config.yaml
model: "contrastive audio-text model"
dataset: "chords played on synthesised instruments"
train_examples: 52083
gain_aug_db: 10
noise_aug: 0.01
time_shift_ms: 100
n_mels: 64
hop_length: 320
input: "log_mel"
spec_augment: false
win_length: 400
tokenizer: "word"
vocab_size: 60
loss: "softmax"
embed_dim: 256
encoder_arch: "vit"
encoder_norm: "layernorm"
encoder_norm_position: "pre"
encoder_activation: "squared_relu"
encoder_mlp_ratio: 4
encoder_head_dim: 32
encoder_fused_qkv: true
encoder_bias: "none"
encoder_qk_norm: false
encoder_parallel_block: false
encoder_inner_norm: false
encoder_moe: "top_k"
encoder_drop_path: 0.05
encoder_num_experts: 8
encoder_moe_every: 2
encoder_expert_mlp_ratio: 1
encoder_experts_per_token: 1
encoder_shared_expert: false
encoder_patch_size: [16, 8]
encoder_layers: 12
encoder_width: 192
encoder_positions: "sincos"
encoder_pooling: "attention"
text_encoder_causal: true
text_encoder_width: 192
text_encoder_layers: 12
text_encoder_norm: "layernorm"
text_encoder_norm_position: "pre"
text_encoder_activation: "gelu"
text_encoder_mlp_ratio: 4
text_encoder_head_dim: 64
text_encoder_fused_qkv: true
text_encoder_bias: "none"
text_encoder_qk_norm: false
text_encoder_parallel_block: false
text_encoder_inner_norm: false
text_encoder_positions: "learned"
residual_init: "none"
optimizer: "muon"
muon_scale: "match_rms_adamw"
learning_rate: 0.0022
momentum: 0.95
nesterov: false
orthogonalizer: "newton_schulz_5"
adamw_lr_other_params: 0.00093
max_steps: 9500
batch_size: 256
epochs: 46.7
lr_schedule: "step"
warmup_steps: 190
weight_decay: 0.06
adamw_weight_decay_other_params: 0
Rows from block 7 of the audio encoder of a small contrastive audio-text model, named by matrix and row number. Rows with one number within an expert belong to one neuron, the router's apart. Each number is 128 + 24 x the weight over its row's rms, rounded and kept within 0 to 255. All counts start at 0. Numbers have three digits each. After the name is the row's rms in percent of the matrix's.
After each expert's rows are labels from the 100 clips, of 14848, where the router gives the expert most weight on average: "strongest on" is what is common among them. Only what is clearly more common there than usual is listed. The data: chords played on synthesised instruments. In brackets: how many of the 100.
# router: router (encoder.blocks.7.mlp.router.weight, 8x192, trained with AdamW), inputs 0-47
# up: expert up (encoder.blocks.7.mlp.up, 8x192x192), inputs 0-47
# down: expert down (encoder.blocks.7.mlp.down, 8x192x192, transposed), outputs 0-47

# expert 1
router.1 100:150144167150093117160115165137098137151126135117123183132105114156125113129146166104088078151093159138128106191094125126144141070142136119151139
up.0 103:115162166132126117142094124142088137106083118150142144121087103078168145077113123131142089158140105130126106122168115112144102133134119121116080
down.0 100:137153176132165101136131159152115081131118101121128137152102094092137122141152120151136152129086122162114079128189135119182125144127069140158128
up.1 120:150173115100132121138143108160097121130114184117089128103131141154166123164133136119122149168179139087119121145127155145148069096127149123145107
down.1 117:147094140134095088122134132148110103128114126131115130120098131106137076141120108127133100133129132120197090115124156118098153141121108094143124
up.2 096:152136105107103099119140141159157119114102105145119138158123131152187110134082111129116143107110123118165145146101111123142091119147136105103137
down.2 103:100122136131116134163124111130148107142122112159131170126126121152139138136130135121163082146118132132095138113153118111116110113156152118121154
up.3 060:152117152126143104109144122132135140153144139121144146168144136149108156138154126126137163132101102144147168156135116085142101117131148150186115
down.3 062:119154155108134123139124192146163143129145136173111115149182132169121117112114131087103127139142131114122168123138118131061116120114156149166077
up.4 116:125153065128151107092094163146123129108145117087087152113168174164090112119135099120123118135103155113126151127162108073136138147136145093156137
down.4 122:136127144136131092135150166165143124141120109145111097132101113096105131104114143154158108155124168134145098168132092157123159165085148172100126
strongest on: the note D (66); playing: block (60); square lead (51)

# expert 5
router.5 096:083096102116143120124152146106104132103143060148164110112079153155071133154112123114131156124170095133102175119124135163095149171117135112116095
up.0 109:133130141162142108105132136130157138144132150137112119147103119179121138156151161129131130097103096075157124142117105157085101100095142072172150
down.0 114:131087181100096098138107153140149136104153123117133116150145131158119138150148118111111144139112161160156147114136155141153180127146138084142135
up.1 090:120156183083118149139125134123138098108157167083078109156140154129097137112133135127138101084123142115153105099118135103105086103121131157140139
down.1 103:123081124173111107162123117133150118106140107086136151116171147091139150130131115152118085131122099104130148110145113156115172166072146140127156
up.2 109:092175146108109168096110109140100161106142126119135128083133145098106146145123098102149116120081135128159117144129156128132102154148120102130114
down.2 102:092110138103122138111092112155126162124136115115108045123116104143128089109130135167122151107112146118112143091064129118101131172141116135122105
up.3 106:133120102148142133120087107154124129107073105120127117124166110104115136142124122081150146098124138140163132127156141163091123104116126134137097
down.3 110:131116136122121156096096153127147153054145063110094106135129132163138132123110125141113162132131136141140118111139141139147188126124123111084115
up.4 123:094112144121110139119107148129116142115142144124150130129116114118118166111130130165162125124088184121146126137144080180176150144107101140119156
down.4 121:084132130145184132157131111115099073145110139167121113143104117116140155111111120081131139118112110113078117115080107174104101102147121192135141
strongest on: harpsichord-like (58); mains hum (56)

# expert 2
router.2 106:134073156122146167110151113141162159144101152128144118130137130172125161116163177154097155141152150120092121147108133127178105161138167120115171
up.0 102:130115130084111124141137112116146154173133119133104136079132146148152155139124125063107106156121130125141133092150149143121148121140138137187150
down.0 099:109123122142142116111115106156094127113120116126152118091125098122126108107144123111118135102121162193133139160141096148120142129114128150137152
up.1 106:122103090153162130143139104148127174114143071188154112116144161147122148105134151159156114141122121127177141135114125114131141142181124122107141
down.1 104:150146119155158133120147166105148158109071084111097134123128113175103109109095127126145119086082131083132133078149147126133119131125100147141131
up.2 089:130135221150112137154142129078129102122112164115093085117162094110146108109111130161148138147119111101156119109154126149105131100117095148149164
down.2 088:127139121078100126126145134149128145127157105168141144122125123103091153136153136132104114102160148144136185118151179164128181116116123143115085
up.3 119:138130124113127129104147093152135151181115089116116112108141115159172169133136130153119152115132136130156145142139169079121102171121139118135174
down.3 113:155172135138120105142104096157104109154128156179092107131102171127110129105090119130140133125089138100097118132115101121092076120121099156170099
up.4 114:110134120115085125120104144156152133139153125113129104137124121126088148142128108100130124102169129098122186120157123159112111141158135165153112
down.4 108:114129110149149137157152172156118148125164123087152134141087133110170111118135177090109140117125169128125125103091110128089116135104155127143114
strongest on: string section-like (35); clarinet-like (30)

# expert 0
router.0 105:113133128116107141159120156138088070145112138137168106088118127145113145125083096132140112127125107097136138124137159146136129148120109093122104
up.0 101:138086122127125089151144099117145120146102139130112140105109121123100167142097109148136080153111132107095067157152116134146083169128122121123125
down.0 100:124097110129130097140143103168131132126130149124148129107126133101137128100133115126143105143103117166134165100108135122179112118108073108131137
up.1 106:117090146142134139106158148151147072134125170101111116089126104131108152151128105100117133159148136090103148107132103094138142158114135130132113
down.1 108:097174125148087153102149144135126115104142108114168146132140160167182122149166139094114123072093130119132093151128140126114113162164098082117135
up.2 084:115129185177109115118110147130130117125172104129104112129134112128109133125162120144143110103100152142143129156137163161112112129152151121115112
down.2 090:135090122135130096079131168135158145147165115155130050129138119171162150153130139145144137132117166140114110121120105131117109099128116099127133
up.3 109:121112118089124150088139112086092107135113117140123108105128090168152111122118154155167168158090131114111138163169131155123132143113123168134147
down.3 110:160158149098089118099134088129120130123140102137115109122114070115131146115144135102180084136114130175096139124152119129072153117081150119137124
up.4 093:122107109139106112114106127144085096139126135110125156139101114137179154127093156156157131078140163142118111151193116129144185116100106133175133
down.4 100:112108124120148174135105114125107150133142117146123150123117145163115139151174126080134077120149163136085131097149152105095173153124096136153112
strongest on: the note C (96); the note A (61); text has "piano" (35); root: A (33)

# expert 6
router.6 090:132123092158106128141103122134093097101094112108127187143095126123156108120139130065139156137123135099106129121139153128106139124118134145137150
up.0 123:151115115115158125088127136112156145152149142080129120099143099150113126101088135104095155160148124129118149086126110161099123152123148142101142
down.0 117:141150126148084133153130121133092113142143112073138125154114144118142127133124082109087121114114165109116138097110125161119156108166128072152120
up.1 027:120119131108135130076128160150168113157099130124112110128154116133116110111146123120111142116115170117141139144144123136111119146132111175092108
down.1 029:124137135136153125183087117139170130147133160139148127092111087122105144142117098170128105130110131105083093131141100123125159146119101132151139
up.2 102:132139181136137106168147133132125169153136136136161155187127098117100127128086140110127154153161129194139147079131080109125144110086140091108093
down.2 108:132061094149173095132135107173126139124132090133102135176104192128140195120140132142122131119145133152131126115121099120133070102170161158123132
up.3 106:157128125109157135086115117092167121095144168130167137141127122139123157129141127099175175108146130115115108092162152110147128079068110124079122
down.3 108:123132119115129149156114136104090105153126112126140124124114142121140127123118141146107123100174161156139160092156106140134137076202127152110116
up.4 095:161150160182158157146122162151141096074165152160086123108144126087108136121129102135141121153131156145139168153152166096107136127133129124109139
down.4 108:093149115145163107119116118108131150110132114124093120168141115141158132135134126074145166137131127131138126145097130158151106147147092129171108
strongest on: horn-like (63); the note D# (60); root: D# (30)

# expert 7
router.7 090:111125106118142118137136097123100139116102132116134114125108151160155110134094085137137159119115135134087144167115134112126147154167085122129161
up.0 124:154163124115131108109145173133115134124131137111089125111123122137151078131109120169143108133089194091100149107169132143101089116101108144094125
down.0 117:129146097121155127132117106149157119124125127120113107112107073154179098133112141130154148135147125158161074129162134114117133118164127108166160
up.1 103:169128113128136150148148132143101099147150119135131113106147106110132104153175162140131097159151123131146128161112159114164132096108167119132087
down.1 103:131145097163149099128122126151086155110127122102122129161123123122104107109109118130108107146111149097126139126165106151101127141164134126123106
up.2 097:140150151118090104133126182129151146122152101095156135082137123177143090121070109084124112134140151113108140175150116093158122122109125146149129
down.2 111:085151156094164090120155132091126156128159130117122114135128167108152125113132121068136152129099163130107140153152154157161135115118161111142127
up.3 116:127136119130130172147151113174152154134096126100098158107118119158162115120151121136129107091092125156124153114119114111130160106129150095102150
down.3 116:135115125134138169137148073115178122146162112122129091132157095118120127126159104120097149175121088134133117101122106115152122108140161118143091
up.4 101:102107124146171066105170130134116110132165136105137141176136155115162128095083166155121086142139095135132141121115097131139106115155121152156114
down.4 110:123128141128145133168142120124123110138125113151124101157111122124150108131151120135074124129109138104121111113148168107150155130126107147092132
strongest on: arpeggio (99); playing: arpeggio down (95); electric piano-like (39)

# expert 4
router.4 108:134099093107149142111100122133145169106094110172154141172189135101128118149163090119137164168139100150090085116149154139128127170131120137127134
up.0 104:117091079170104146124109079134130115131111143146100140192141134111115125161134115142147133101159157137100160125120146147128127127112148147132131
down.0 103:073108112156171104116107136103166124082121109140130143128150150142134098154159178147114161141099115141104136184152165122117120128166125123127146
up.1 086:121165112122135111135135103128120183138096096097135086145110140129115150131127137116137108173151152127129081114114142094127146149097103128143101
down.1 092:118134095129128101164093135117148126141175138145134125063085132128134069138129111151080153150148131112114135117154118156120100123147137143110136
up.2 095:159085124122098096147168151158125104124089103082114157141122123142119152148124139138103135157151135109152123094119120137094113170104143122086135
down.2 087:134147099098145149127107106142109106123140178132153124096134133094084153107130164112138124117122117129112111094152116178093148136111136121157144
up.3 097:152128152107108097097119139106159095109117123109137112159087122115117103106129163125148161123118134123146128126132101126132123120132138141079131
down.3 102:147104139133163161136133165167066103136127118154088164141089149142118089116098117123140128105133165131122107161142114119144138127168130165139057
up.4 102:113179137127095086150109130140135141140115143140148097158114123104136184152142145101101058142147129157157154146090085137140112115128127129121141
down.4 109:123104125102139149146130120167136135090112162130113144107109134135076101106121145107163161103132129141120110104093171128150147151138120094115119
strongest on: playing: strummed (50); saw pad (38)

# expert 3
router.3 105:110121157179076115147094138105128129151143122126088149131115126107127135138087124131120097125140106118137140160113106122109099059150111157102097
up.0 107:157165143137122112168131131171112148188085110141083118144155104118101117127073105173171122176095098138137096134110123123154123110133126104146124
down.0 109:114152155132114138119115104115154115088116084117160139125135146133143114141129146141094103123101175133170082096195114129144163129128133143161157
up.1 082:129132155114131134110142100091134123145138135119170104136118153110156115100109137149152135100095107112145148154125144106131114127144148122143139
down.1 083:156150089119137100155093122086115142136128136137081141079108100169147124116143139166149134154130142124139101133126109168101141131133111158124131
up.2 101:176110171128149149074119133119089114173131172141123099136103143119119147098116120097110126126117109135126161145118135137128130171107113137103108
down.2 102:137138173115160123092139109169108144117124092109104119129110111165142141132126078136125121130107098095140146129136144135103139122135121195091101
up.3 101:136095129152116152102154108099105157155130117098122133118149107129149124088136151088145105118153159122092108100126135100118127147102157082151080
down.3 088:090135138119122130158153189131125129112131118119119145144114131153089118121089101128139124139139123162117137097091166106109146115155105162137126
up.4 102:129114121128137095133124126085107096134095116130134108117099120142125155162107144099130126127106131122167126121110157037155123143120094143117189
down.4 102:114151124167110161112150149126157154160121107127125094103161117141117070107132079123083090128095163128101164165101136126108110128122135106105126
strongest on: marimba-like (80); the note G (62); root: G (29)